{
  "arch": "convformer",
  "model": "image classifier",
  "dataset": "close-ups of made-up surfaces with and without defects",
  "train_examples": 203450,
  "image_size": 64,
  "crop_scale_min": 0.8,
  "horizontal_flip": false,
  "translate": 0.06,
  "targets": ["material"],
  "num_classes": 9,
  "norm": "layernorm_no_bias",
  "norm_position": "pre",
  "hidden_act": "silu",
  "mlp_ratio": 2,
  "parallel_block": false,
  "inner_norm": false,
  "patch_size": [4, 4],
  "conv_stem": false,
  "depths": [4, 4, 4],
  "widths": [80, 160, 320],
  "kernel_size": 7,
  "label_smoothing": 0.1,
  "loss": "cross_entropy",
  "head_dropout": 0.2,
  "init": "trunc_normal_002",
  "residual_init": "none",
  "optimizer": "muon",
  "muon_scale": "original",
  "learning_rate": 0.01,
  "momentum": 0.95,
  "nesterov": true,
  "orthogonalizer": "polar_express",
  "adamw_lr_other_params": 0.00091,
  "max_grad_norm": 5.0,
  "max_steps": 12700,
  "batch_size": 128,
  "epochs": 8.0,
  "lr_schedule": "cosine",
  "final_lr_fraction": 0,
  "warmup_steps": 630,
  "weight_decay": 0.04,
  "adamw_weight_decay_other_params": 0
}
Rows from block 7 of a small image classifier, named by matrix and row number. Rows with one number belong to one neuron. Each number is 50 + 10 x the weight over its row's rms, rounded and kept within 0 to 99. All counts start at 0.
After each neuron's rows are labels from the 100 images, of 14976, where the neuron reaches its highest value: "strongest on" is what is common among them. Only what is clearly more common there than usual is listed. The data: close-ups of made-up surfaces with and without defects.
# fc1: MLP up (model.blocks.7.mlp.fc1.weight, 320x160), inputs 0-159
# fc2: MLP down (model.blocks.7.mlp.fc2.weight, 160x320, transposed), outputs 0-159

fc1.34:38 51 41 60 64 64 32 40 33 48 71 44 48 57 43 45 30 62 66 47 66 62 71 63 54 49 28 59 53 43 50 61 60 72 39 63 52 40 53 59 34 55 41 50 52 45 63 52 52 48 42 53 34 41 33 47 54 43 58 50 46 47 48 58 48 32 51 63 45 64 66 44 43 60 45 59 56 49 49 47 39 39 42 62 29 38 40 56 45 43 47 42 40 63 57 59 51 53 47 53 51 66 45 48 65 48 47 43 60 60 42 57 67 41 41 43 55 43 55 54 53 59 44 58 74 50 54 52 48 38 27 60 52 49 46 58 44 53 67 56 31 40 47 59 51 45 61 32 38 50 57 41 51 57 33 40 47 66 37 42
fc2.34:53 47 45 50 36 47 50 47 48 60 45 42 72 43 49 54 51 39 54 51 44 69 63 35 38 70 58 38 51 54 48 46 39 61 54 45 45 36 48 47 48 45 49 60 54 62 35 52 43 56 33 55 61 41 71 30 54 46 23 59 52 59 40 61 42 76 58 52 42 49 56 60 45 57 72 51 34 45 57 40 54 59 61 55 62 46 67 36 53 40 59 36 67 54 65 45 51 58 49 29 20 48 50 59 48 58 49 60 47 55 54 34 46 55 43 58 53 53 53 48 32 38 46 42 37 52 45 50 38 46 49 65 32 51 57 36 71 41 67 52 54 50 48 59 54 44 46 52 55 50 49 43 57 67 47 63 42 33 43 56
strongest on: stone; specks

fc1.39:49 60 44 64 33 50 35 54 65 63 67 54 39 43 40 43 62 41 48 39 52 56 47 57 66 33 50 37 55 51 55 56 45 40 54 54 56 50 58 40 56 51 31 59 51 53 35 50 62 45 63 60 55 44 71 48 39 37 38 60 64 37 47 45 43 61 45 52 66 41 43 60 55 60 37 50 57 49 59 47 45 37 48 51 54 47 60 52 44 47 47 56 18 29 40 49 53 45 56 46 48 61 56 63 57 60 50 64 56 59 37 39 58 48 34 51 66 44 49 37 53 44 29 38 37 56 57 60 39 59 44 37 67 61 44 48 44 63 50 28 67 48 50 47 55 53 67 55 65 52 40 46 58 55 68 47 44 52 53 20
fc2.39:44 61 53 47 57 42 53 35 35 50 41 63 56 57 60 55 47 48 52 45 49 42 44 50 30 70 60 46 51 64 56 51 53 52 38 57 38 53 46 54 55 33 47 41 50 44 66 58 57 61 31 61 55 59 24 64 55 38 53 46 42 63 34 60 53 63 57 61 54 63 55 38 52 44 48 45 40 43 62 39 47 57 52 39 33 43 34 44 47 57 30 35 71 60 40 52 49 66 46 44 47 45 40 36 40 38 46 45 40 46 71 46 49 53 61 57 36 57 54 45 47 54 77 41 60 45 51 48 51 40 64 61 47 45 35 59 38 52 53 61 38 72 43 60 65 76 40 58 53 63 46 53 50 56 59 57 48 31 49 65
strongest on: wood

fc1.182:33 40 45 64 47 76 65 45 58 36 39 48 60 42 47 37 41 52 65 73 50 32 61 48 35 42 39 61 39 51 49 49 78 55 55 60 66 43 72 58 37 49 35 49 61 47 49 51 45 53 41 32 37 49 42 47 56 60 49 57 51 52 57 38 39 55 63 60 54 44 44 68 51 59 61 59 50 67 53 62 44 46 44 56 44 32 48 57 49 56 43 30 37 62 35 54 33 55 38 48 35 41 66 48 62 45 46 53 31 50 32 52 45 56 50 35 59 38 39 60 65 52 50 52 45 58 52 60 46 56 54 56 56 61 59 59 40 44 46 65 48 45 56 52 42 42 43 41 41 46 55 57 53 45 48 43 66 36 67 54
fc2.182:59 48 62 43 40 42 59 76 35 44 49 60 41 41 60 29 46 47 35 50 45 45 54 52 41 46 63 53 56 53 65 37 59 50 45 25 49 52 42 50 62 55 43 68 47 39 36 31 50 53 54 56 48 53 57 52 53 55 32 62 41 54 43 48 54 54 59 32 43 43 66 60 30 38 34 31 44 44 50 54 50 43 50 48 50 43 45 64 26 68 48 61 53 43 68 35 59 30 58 52 43 56 39 70 48 66 52 52 64 44 62 42 59 37 55 64 42 61 69 54 63 49 34 61 59 42 48 30 55 56 52 57 59 45 54 44 62 51 50 40 43 60 41 55 49 61 65 40 58 55 41 50 57 51 46 58 47 57 46 61
strongest on: leather

fc1.164:48 60 43 71 54 39 30 62 34 47 57 56 46 65 54 51 44 46 35 44 66 31 40 55 49 46 40 42 65 45 45 49 53 44 61 53 54 53 44 57 56 54 38 43 47 60 51 60 43 37 41 46 55 61 54 38 64 42 49 53 34 31 41 48 46 51 50 60 62 50 65 56 53 47 48 64 58 38 65 46 77 66 55 70 71 43 50 47 51 62 42 47 54 66 23 56 60 48 37 62 48 67 50 46 48 57 44 52 64 37 68 51 48 43 54 52 55 39 44 61 61 58 26 39 32 55 35 52 58 37 45 43 61 62 48 48 35 56 46 63 42 37 48 48 39 38 42 49 57 48 56 34 44 41 63 51 58 59 41 42
fc2.164:55 45 39 48 59 53 63 51 50 36 44 36 58 48 53 59 31 49 58 68 67 68 56 50 51 42 65 71 49 43 46 42 44 66 50 62 56 44 38 49 54 25 45 29 56 53 50 30 41 51 51 44 45 59 35 48 50 40 62 53 37 52 67 49 40 60 51 49 61 61 64 44 53 47 39 52 44 42 44 61 42 46 49 55 47 39 36 54 58 43 74 62 51 49 45 47 42 68 59 52 59 48 55 57 67 38 32 59 40 53 41 50 58 63 36 55 42 60 53 49 40 48 59 40 48 55 66 45 43 41 71 55 44 39 52 36 74 37 57 56 36 52 44 58 50 45 54 48 44 32 42 62 56 57 64 45 42 44 54 20
strongest on: specks

fc1.141:54 42 42 53 46 58 49 52 70 36 45 60 42 45 34 39 53 50 47 66 33 61 65 52 39 47 41 35 45 86 57 47 54 54 55 46 52 36 35 44 50 51 49 53 46 68 39 61 54 49 68 48 61 66 37 48 41 51 37 52 45 59 68 35 48 58 33 55 51 58 45 44 40 64 43 36 66 55 39 47 49 34 46 37 54 59 39 39 55 57 46 46 59 55 56 42 50 62 47 61 64 58 46 63 49 50 54 53 51 32 52 53 56 43 53 48 41 36 57 66 62 65 39 43 31 67 50 59 63 55 47 54 43 58 47 51 13 33 65 51 62 44 53 44 47 35 63 39 50 55 48 59 47 58 45 62 44 52 53 55
fc2.141:39 72 48 46 38 56 44 38 38 66 65 52 69 51 43 57 56 55 52 50 45 45 48 45 54 46 35 45 58 41 56 73 56 42 69 49 56 58 40 48 40 57 47 43 58 59 56 62 38 37 45 44 58 51 63 47 57 44 58 51 73 40 24 59 41 47 51 43 44 39 51 52 37 48 53 53 58 59 53 62 41 54 49 58 62 65 39 49 56 57 55 47 35 40 47 57 41 56 51 60 42 55 71 44 49 41 42 59 47 62 46 55 45 40 46 27 81 50 46 45 54 48 60 63 35 29 52 53 68 70 45 44 40 47 49 43 61 47 47 47 62 43 30 55 45 51 66 54 45 40 43 39 45 28 43 51 73 41 62 41
strongest on: brushed metal

fc1.180:69 57 51 71 55 47 55 50 52 65 56 51 38 67 56 60 57 50 54 55 45 51 48 54 49 51 49 56 73 49 60 41 37 40 54 49 32 34 61 39 49 51 35 57 54 41 46 45 44 59 41 48 55 48 36 52 67 39 50 67 49 54 47 36 61 38 23 48 65 46 40 38 46 58 55 43 58 29 62 61 54 44 58 56 46 46 48 46 57 44 56 51 54 31 47 60 74 42 59 53 55 56 39 35 69 52 54 31 52 50 42 41 82 62 63 50 63 48 46 60 51 42 36 45 41 52 62 53 51 69 30 45 58 46 40 37 49 41 39 38 40 46 47 46 60 38 56 46 43 57 46 68 48 35 54 62 43 55 36 49
fc2.180:35 35 35 24 47 44 55 59 49 48 47 50 50 31 54 51 27 47 48 46 55 59 51 47 59 55 67 50 43 53 39 57 50 46 44 64 46 54 36 50 38 55 55 55 46 48 61 44 65 35 45 60 54 49 52 57 37 55 53 35 56 46 48 52 51 67 64 73 44 48 43 48 67 26 55 66 46 67 36 39 56 58 35 47 46 55 51 43 48 53 39 44 56 49 46 51 22 66 52 57 52 49 44 58 41 70 49 63 36 44 63 56 50 41 48 40 38 46 53 36 52 50 75 61 58 48 54 54 47 24 64 39 59 48 62 57 47 63 65 59 68 48 67 52 46 54 35 50 68 50 44 46 52 52 42 51 40 37 58 59
strongest on: tiles

fc1.16:53 48 58 60 40 69 39 48 59 51 64 54 46 65 59 43 58 55 51 44 54 58 68 40 56 34 49 74 48 58 60 52 51 37 53 62 60 55 46 49 55 51 46 47 39 67 48 54 42 42 51 45 49 45 46 63 56 21 49 48 66 54 68 49 53 59 38 43 51 37 53 44 44 52 51 54 52 39 50 47 53 48 58 44 55 45 40 58 40 50 63 55 44 46 67 46 43 41 51 46 60 65 67 47 36 46 49 18 49 52 53 51 55 58 35 58 48 31 43 52 64 65 34 70 30 34 29 36 49 49 48 53 51 41 50 48 65 70 56 50 44 28 43 62 64 59 64 38 38 46 55 48 51 24 44 44 56 50 50 61
fc2.16:41 53 41 40 62 48 36 37 53 51 32 48 51 43 58 51 53 49 52 44 44 48 26 52 43 74 52 20 48 55 36 60 58 32 52 35 27 52 49 52 44 39 53 67 54 65 57 55 53 38 45 55 37 54 41 44 34 61 46 19 45 58 46 60 44 56 65 51 45 51 47 48 62 45 52 37 49 44 61 47 43 47 56 47 48 53 52 56 51 52 59 58 61 71 48 58 50 73 38 41 47 53 41 40 57 62 44 62 44 35 61 25 48 39 62 54 48 57 55 60 52 49 72 48 58 61 64 57 61 48 42 62 58 57 46 55 32 28 43 50 59 72 58 47 47 52 49 52 37 49 60 58 61 52 66 44 53 56 52 51
strongest on: wood

fc1.80:60 61 43 46 66 35 62 60 41 62 47 46 38 63 56 69 76 51 40 44 53 41 50 39 63 36 48 56 56 42 50 64 47 43 54 54 50 56 45 34 45 38 28 35 56 53 46 54 61 51 46 39 57 47 40 52 52 47 57 72 38 49 36 56 36 51 40 45 46 67 32 37 58 21 58 55 66 45 55 70 31 50 51 56 45 43 54 48 50 63 37 58 56 51 35 57 63 50 59 53 60 35 61 53 59 60 59 51 62 49 32 59 54 51 58 50 63 62 51 51 63 55 45 45 42 45 49 47 40 47 28 54 48 57 58 54 39 39 48 39 44 37 39 69 54 33 38 58 41 46 29 52 60 58 54 58 56 47 42 55
fc2.80:54 54 46 49 63 61 45 50 58 39 38 51 63 40 50 44 34 55 41 53 59 58 47 72 44 47 61 59 41 49 41 31 64 41 48 35 63 55 52 43 43 56 72 61 62 50 57 73 58 63 45 52 45 61 52 49 38 46 44 43 45 36 51 45 58 62 50 74 52 44 54 61 62 52 61 53 47 49 54 59 66 64 33 48 49 63 57 53 34 46 58 43 42 51 46 53 40 24 54 26 57 52 42 49 25 42 49 39 53 45 62 50 51 39 54 45 34 37 46 68 26 58 57 37 65 51 53 41 39 54 63 54 58 44 38 30 55 67 50 53 54 62 65 41 44 59 29 47 41 53 53 58 52 37 42 57 48 41 50 46
strongest on: leather

fc1.1:42 38 51 56 52 59 30 54 49 65 62 46 51 55 63 46 63 60 57 47 42 61 57 65 57 48 42 36 53 43 48 54 47 36 55 44 70 54 60 46 44 45 51 46 52 57 42 48 40 51 57 70 54 47 75 43 40 44 61 57 89 34 44 37 75 47 48 40 64 67 42 38 46 45 45 38 46 50 68 24 30 41 48 59 30 43 52 52 56 48 59 59 49 45 47 56 39 49 54 42 50 67 51 56 46 62 53 41 54 59 44 32 63 49 51 41 42 34 38 33 42 42 40 41 38 60 40 59 48 62 60 59 58 54 69 45 45 58 46 41 51 29 61 47 45 49 63 51 58 47 42 53 49 55 46 49 43 54 40 55
fc2.1:52 48 33 51 52 32 56 52 46 53 36 47 50 47 48 60 44 39 44 57 51 50 51 57 38 59 58 62 53 51 57 61 58 57 44 57 47 45 41 49 47 26 69 50 49 42 63 63 52 52 43 55 56 66 35 63 58 49 45 28 39 63 41 63 38 69 53 45 41 49 74 38 63 44 59 54 49 46 46 48 62 42 60 37 62 42 51 47 62 72 40 59 57 54 48 65 46 47 54 43 40 49 49 22 50 36 53 54 49 38 72 47 43 51 55 67 47 54 58 71 54 54 55 51 47 41 59 48 46 46 35 53 70 41 25 45 41 50 70 64 43 72 37 48 66 56 41 51 60 65 49 60 49 48 52 48 36 54 44 65
strongest on: carpet

fc1.137:60 49 32 57 65 47 41 55 46 31 48 53 38 46 46 73 55 52 50 39 72 48 46 49 56 47 42 43 66 50 57 46 59 36 40 35 41 38 30 50 64 36 40 60 51 61 38 40 36 61 65 57 61 54 23 42 51 64 40 62 55 47 28 52 54 45 50 53 54 52 42 54 53 30 62 51 33 57 46 33 54 52 41 54 34 54 46 71 55 60 43 64 61 61 42 44 50 37 54 52 45 58 68 31 59 60 64 47 49 53 44 43 47 48 60 39 64 65 44 43 74 54 49 46 50 49 57 51 43 29 36 40 51 56 57 76 70 56 54 63 55 52 47 46 58 46 48 51 52 60 43 56 43 51 49 49 46 49 48 45
fc2.137:59 51 61 42 46 40 33 55 54 58 52 44 46 59 45 53 33 41 64 45 45 47 51 42 54 35 53 44 49 45 62 24 25 62 32 43 49 59 45 44 20 61 50 37 36 54 64 57 67 47 49 54 39 43 44 60 55 44 61 51 40 45 61 51 39 56 49 41 37 52 55 63 46 60 60 48 52 61 40 59 47 59 42 45 42 56 58 38 51 48 64 42 49 56 43 48 57 72 43 52 47 50 43 55 67 50 48 57 49 52 44 34 59 69 69 46 53 59 47 42 35 44 47 47 68 46 61 27 59 44 58 60 41 31 53 21 53 58 49 48 39 39 47 67 66 72 62 59 51 54 42 36 55 57 46 59 48 59 54 60
strongest on: leather

fc1.47:43 33 67 64 54 45 67 59 43 60 51 52 48 44 59 43 62 54 31 46 53 40 59 54 57 38 43 53 46 55 40 45 49 44 56 41 63 61 48 53 41 64 43 35 52 49 62 40 48 58 60 43 40 47 45 64 37 47 41 55 56 56 54 46 53 51 38 44 55 55 40 35 57 60 46 53 58 53 62 45 61 76 62 50 59 44 56 28 37 30 52 65 71 32 47 48 50 60 57 50 55 40 58 51 36 37 56 75 61 34 47 50 45 34 41 53 49 62 67 57 58 42 41 57 48 51 54 57 38 39 59 54 46 34 72 58 55 39 37 31 44 64 32 55 60 50 70 36 48 64 49 46 40 52 52 36 57 43 39 39
fc2.47:48 46 40 30 64 52 25 40 55 49 40 44 70 47 54 50 46 50 65 68 46 57 46 45 36 64 53 50 39 42 42 54 65 49 66 54 54 38 44 44 65 46 57 45 66 38 35 42 46 50 49 48 63 55 61 47 50 44 53 47 45 51 52 62 56 44 53 51 46 33 52 53 49 42 62 40 51 34 42 58 34 49 35 65 64 60 49 48 56 54 46 37 41 63 42 71 42 47 52 43 44 52 59 36 42 62 50 54 40 43 37 72 71 46 69 44 42 38 41 43 71 58 51 58 61 56 50 58 58 57 50 30 61 62 34 65 26 53 61 52 45 49 49 26 31 47 44 53 46 55 50 50 51 50 40 54 55 67 64 63
strongest on: brushed metal

fc1.77:51 47 34 43 35 44 32 38 54 67 65 51 42 53 62 43 52 46 46 49 52 41 48 37 56 22 52 50 49 51 44 58 40 36 60 51 55 57 29 68 46 39 49 59 49 39 60 49 39 79 51 45 59 63 45 54 61 39 55 58 69 51 50 61 62 47 61 44 35 47 61 49 56 41 62 83 49 44 46 45 37 67 35 52 38 40 42 37 63 34 57 50 37 48 50 62 58 48 57 72 46 72 43 58 68 68 55 48 23 47 47 51 46 48 55 57 47 53 51 42 54 63 51 46 54 49 52 38 50 53 45 62 51 37 54 52 48 49 48 53 73 51 54 49 55 58 43 47 26 42 48 51 35 49 54 52 58 44 48 47
fc2.77:56 53 46 51 50 42 50 60 32 50 43 44 37 60 48 42 56 46 39 34 52 47 56 60 49 61 43 41 59 27 36 35 63 54 39 58 63 40 73 32 50 69 39 45 54 49 36 64 46 59 49 65 62 51 57 60 53 38 60 54 40 46 53 50 31 38 52 45 58 41 66 39 55 45 37 29 38 56 47 50 53 47 38 36 63 44 42 42 53 62 34 45 64 56 53 40 50 56 49 49 51 37 52 56 54 41 61 53 57 58 57 52 56 42 50 50 57 39 55 57 45 55 39 52 61 38 60 34 62 47 62 53 58 49 47 67 35 33 80 52 35 45 56 46 53 52 73 69 61 60 59 51 36 38 48 58 51 49 68 31
strongest on: carpet; specks

fc1.247:60 53 39 65 61 44 54 56 45 56 44 45 55 61 27 38 60 45 68 57 50 52 50 45 58 23 52 52 56 46 53 33 59 38 53 52 43 43 44 51 30 51 46 45 44 44 38 46 57 62 68 58 54 64 48 34 60 43 58 75 63 53 56 47 42 44 30 46 53 46 44 36 56 46 35 61 64 53 45 66 33 45 57 51 60 51 42 42 25 62 46 51 41 41 35 43 64 48 65 48 62 54 46 52 42 53 53 41 35 62 39 39 66 62 57 45 55 47 55 55 44 42 36 35 39 62 42 59 56 71 56 39 56 68 64 36 49 65 46 46 51 53 52 55 48 39 53 66 47 73 52 43 54 41 43 44 57 37 41 49
fc2.247:69 44 56 51 60 51 45 53 41 45 35 61 55 50 44 67 38 53 38 39 44 57 37 62 44 41 55 52 51 40 34 54 58 47 50 32 64 45 54 32 46 56 65 57 38 56 53 57 56 60 41 62 38 56 49 54 38 48 46 48 44 47 41 52 56 54 55 64 59 47 59 61 48 63 57 41 51 46 39 44 61 67 56 53 52 43 40 53 63 37 27 53 57 58 51 61 26 59 49 42 52 46 45 35 48 42 40 49 51 48 50 53 66 27 50 73 48 56 27 49 58 64 72 57 64 56 62 52 45 34 49 39 43 27 28 47 40 49 72 39 58 55 59 46 62 58 46 46 47 47 41 53 62 48 47 71 53 44 57 73
strongest on: tiles

fc1.275:61 37 52 40 52 61 62 47 54 49 56 51 52 52 50 43 34 41 55 57 58 59 66 61 55 53 45 51 65 54 44 44 54 51 41 59 48 42 63 53 55 32 60 46 61 41 44 52 12 57 56 61 51 54 67 37 49 35 41 62 51 57 65 53 46 42 48 35 44 52 64 54 59 33 65 53 48 37 44 60 38 44 54 52 61 57 61 41 49 49 46 70 27 51 42 43 48 47 61 56 45 53 52 49 58 72 55 34 51 62 34 69 45 49 65 56 40 55 48 56 73 55 48 53 54 58 52 54 44 39 42 59 34 45 54 34 50 39 41 56 40 51 62 48 51 61 43 73 48 30 46 46 28 26 45 41 47 56 36 45
fc2.275:54 43 61 39 54 32 45 54 33 59 49 74 46 65 50 46 68 53 58 54 46 38 41 49 52 44 53 55 22 45 48 39 43 49 49 48 50 47 28 31 58 61 57 32 44 33 38 52 52 38 40 34 50 55 57 47 32 46 48 56 33 48 46 60 37 72 61 65 38 58 48 45 55 60 39 63 50 59 70 61 54 49 65 57 64 30 47 46 47 52 39 35 59 62 56 43 53 32 61 46 59 40 50 66 59 46 44 45 54 46 49 55 49 62 35 65 56 48 39 47 47 63 42 45 58 66 34 63 47 47 35 53 67 39 44 56 36 44 54 51 51 64 50 63 50 54 54 60 37 60 59 51 52 65 40 55 57 36 57 57
strongest on: specks

fc1.232:50 71 58 56 52 52 51 59 52 56 57 47 48 48 46 52 68 35 50 44 51 70 49 50 66 39 37 67 43 51 79 52 56 23 53 49 61 60 50 71 67 59 47 46 52 43 50 50 41 58 57 64 49 44 42 61 49 28 55 60 51 32 45 64 52 32 35 60 55 31 48 48 53 30 41 60 62 54 35 41 38 36 49 61 43 59 45 55 54 58 59 44 43 45 45 44 47 48 44 63 49 49 50 61 54 46 59 52 36 51 33 43 52 38 43 58 47 49 49 40 64 47 53 38 14 51 59 67 48 50 48 49 35 43 66 44 60 50 64 50 56 34 62 46 52 48 44 47 41 42 49 41 60 55 72 44 62 46 40 46
fc2.232:63 46 47 40 55 46 61 62 45 40 35 56 55 45 35 50 50 51 37 46 36 47 39 48 41 50 58 31 69 39 27 53 49 51 28 35 53 57 54 43 48 43 49 41 46 47 59 57 62 51 54 51 52 62 42 52 56 43 51 50 54 45 46 49 43 62 55 55 59 61 58 53 41 36 47 23 48 59 41 48 46 52 35 54 44 45 40 49 62 73 44 58 60 53 61 61 56 48 52 41 44 24 48 44 52 48 69 46 54 29 69 53 58 68 47 49 41 42 52 73 43 53 63 48 90 43 59 42 51 44 51 55 61 51 27 58 31 45 35 58 28 56 57 56 50 67 46 56 53 45 49 62 60 56 49 50 51 50 53 46
strongest on: carpet

fc1.69:43 51 58 41 71 49 50 46 47 54 65 37 75 70 39 37 54 45 51 51 47 64 48 44 41 39 50 59 68 35 43 39 59 63 47 47 76 53 53 51 40 56 27 45 55 65 62 49 47 58 48 59 54 48 43 49 37 63 58 47 52 62 37 58 64 40 60 41 52 60 57 54 46 44 48 59 54 53 40 48 44 58 55 40 56 44 49 48 47 50 61 36 38 46 60 51 41 35 53 58 55 74 39 50 63 64 51 44 37 58 57 44 39 50 30 53 59 48 44 34 41 44 29 57 40 40 47 59 48 72 45 46 41 54 63 47 57 37 53 49 57 49 49 49 63 23 40 52 43 55 41 61 20 49 45 51 42 60 49 67
fc2.69:55 31 46 42 56 58 37 39 51 50 25 51 34 43 34 50 23 56 58 43 43 52 50 57 44 46 45 46 45 47 52 49 52 43 36 55 48 54 64 30 42 47 62 66 27 70 46 43 73 50 65 66 63 46 49 58 62 53 56 39 47 60 54 49 36 57 62 60 49 55 56 56 41 36 57 52 53 40 48 53 59 54 50 51 42 51 60 56 71 58 44 37 37 57 46 70 48 47 46 39 48 48 55 49 43 42 54 45 50 37 65 52 54 44 38 63 45 44 30 47 42 49 61 20 53 55 61 48 53 28 48 44 54 60 53 61 61 59 59 58 54 65 60 46 56 59 45 38 76 63 49 31 54 58 43 43 49 47 43 45
strongest on: carpet

fc1.237:37 42 61 68 35 38 48 57 45 56 53 51 67 37 79 40 51 58 66 51 58 55 45 30 43 55 35 64 51 42 46 52 58 32 46 29 64 41 50 60 51 51 47 50 36 58 41 59 65 44 64 50 63 53 60 63 50 61 59 63 64 66 54 58 49 60 49 43 36 51 65 35 47 52 38 42 43 41 53 53 51 48 56 48 65 44 57 61 40 41 50 41 56 43 54 36 41 50 48 59 33 40 41 57 34 48 38 41 52 51 39 52 34 61 48 51 70 44 49 49 55 36 47 58 64 48 49 79 58 52 31 44 30 53 60 42 62 44 60 37 58 47 56 59 35 55 52 58 47 49 47 41 45 44 54 50 38 60 70 40
fc2.237:47 49 39 42 66 49 49 42 73 50 53 53 15 68 42 44 65 34 44 59 49 52 41 56 35 56 58 50 45 45 70 37 50 56 61 53 59 37 38 50 66 48 53 58 55 31 58 34 52 52 40 29 48 56 44 58 42 39 57 47 38 52 47 53 67 41 61 42 53 37 28 55 45 63 64 49 38 40 51 35 61 42 31 49 56 52 55 45 65 64 55 52 63 63 52 49 53 49 37 64 49 56 49 54 58 48 63 38 43 56 66 43 56 49 51 43 54 42 48 60 51 50 52 43 43 54 53 41 47 46 60 51 58 56 69 44 51 48 54 49 43 63 42 53 51 49 60 64 31 29 37 56 43 72 42 49 58 58 25 60
strongest on: stone

fc1.20:53 58 59 53 55 42 32 68 52 65 65 69 69 58 39 43 40 38 46 51 36 39 39 53 55 55 40 47 46 53 64 41 51 36 71 53 51 41 43 52 46 65 59 43 61 41 51 61 60 47 57 53 50 66 53 43 29 48 52 54 52 50 44 57 45 35 52 39 56 60 44 43 42 43 36 44 71 41 61 38 43 46 59 48 47 51 56 58 59 37 56 63 58 46 54 29 56 47 56 53 49 52 57 53 63 58 46 42 38 53 26 40 55 35 38 50 54 30 52 44 48 68 25 65 55 48 46 45 56 72 67 62 54 49 70 47 60 47 53 45 45 27 52 46 39 65 54 38 50 40 35 58 47 53 48 41 69 36 53 55
fc2.20:53 38 28 57 69 56 52 40 42 47 30 50 28 50 44 63 43 54 46 70 62 64 69 53 42 59 62 62 43 34 36 58 54 68 47 48 53 50 55 27 62 24 46 48 50 55 49 38 55 50 48 51 44 57 48 57 60 50 45 31 49 52 42 44 41 57 42 62 66 59 57 61 50 57 45 55 38 50 53 54 56 51 60 43 46 30 33 57 42 71 47 52 57 45 39 70 49 58 36 52 57 57 58 32 47 54 53 62 57 43 77 49 51 52 48 43 42 53 50 49 45 53 61 34 42 37 58 58 29 36 50 43 58 54 41 66 49 44 54 57 55 56 48 30 62 43 45 59 53 66 43 42 42 52 55 55 31 53 46 39
strongest on: carpet

fc1.96:50 60 47 47 53 49 40 59 65 53 54 48 36 43 49 50 64 37 51 40 51 58 34 57 67 43 37 30 57 48 64 61 45 23 59 55 65 55 47 51 71 38 40 61 48 44 41 47 46 47 53 67 61 47 55 51 46 36 44 46 65 54 33 51 50 52 54 53 58 41 48 55 49 42 45 62 38 56 57 28 62 41 41 47 47 53 52 53 49 52 36 44 41 44 47 42 47 34 50 53 39 42 52 67 48 52 54 52 53 47 38 49 46 59 27 50 65 55 34 31 77 42 48 52 45 56 57 66 37 66 46 46 39 60 46 61 69 53 66 48 67 42 58 40 53 44 56 63 58 62 40 39 52 66 77 40 66 50 51 35
fc2.96:57 43 56 60 45 43 48 46 52 37 44 44 54 47 59 57 36 49 57 53 52 33 58 53 35 42 62 44 54 45 47 48 44 62 25 40 38 47 51 50 45 28 57 36 55 46 67 55 75 59 40 60 68 64 44 64 53 49 62 47 43 47 42 54 57 56 46 46 53 61 61 45 49 54 46 57 36 39 58 43 46 68 59 37 53 45 49 54 59 50 47 54 60 67 44 63 49 60 35 47 56 39 35 38 34 53 40 50 39 45 73 41 36 56 66 61 36 48 51 48 37 57 60 43 67 45 43 32 58 39 58 54 59 52 26 46 25 67 45 57 40 62 57 60 54 74 34 48 44 59 55 66 48 57 43 56 35 44 51 56
strongest on: leather; carpet

fc1.102:50 43 77 64 59 61 42 32 48 47 50 55 47 74 47 52 50 49 50 46 56 53 30 61 59 46 46 59 53 40 39 51 36 36 58 37 46 34 68 53 54 47 54 39 54 73 35 73 36 59 52 45 44 59 58 44 51 58 37 53 44 54 53 45 58 30 50 36 48 54 39 64 38 48 61 59 53 65 64 46 48 47 32 44 53 56 64 41 57 55 71 56 59 46 68 61 57 55 57 55 28 43 42 53 33 57 45 52 37 46 37 51 45 49 45 54 50 57 48 43 50 53 58 48 42 72 63 59 42 61 49 42 50 45 69 56 40 25 51 49 47 37 43 47 56 55 42 52 33 46 42 32 43 55 42 47 64 70 45 43
fc2.102:56 39 51 27 36 57 33 51 49 52 65 53 36 79 39 49 55 47 44 45 53 49 55 42 52 38 40 46 60 74 54 42 62 62 56 51 20 38 56 55 63 48 30 59 47 45 63 27 53 49 68 58 56 65 62 55 49 32 52 40 55 60 49 47 54 53 46 48 57 60 55 24 61 36 46 47 49 37 44 41 43 36 49 50 49 45 43 72 66 48 40 65 51 56 41 54 46 37 51 46 52 62 48 31 51 45 51 51 57 40 37 61 44 61 45 53 61 45 64 62 64 58 45 53 52 44 37 48 41 57 35 52 44 38 63 49 49 50 47 50 63 51 64 46 56 56 52 32 60 55 45 60 29 52 42 53 62 55 51 45
strongest on: carpet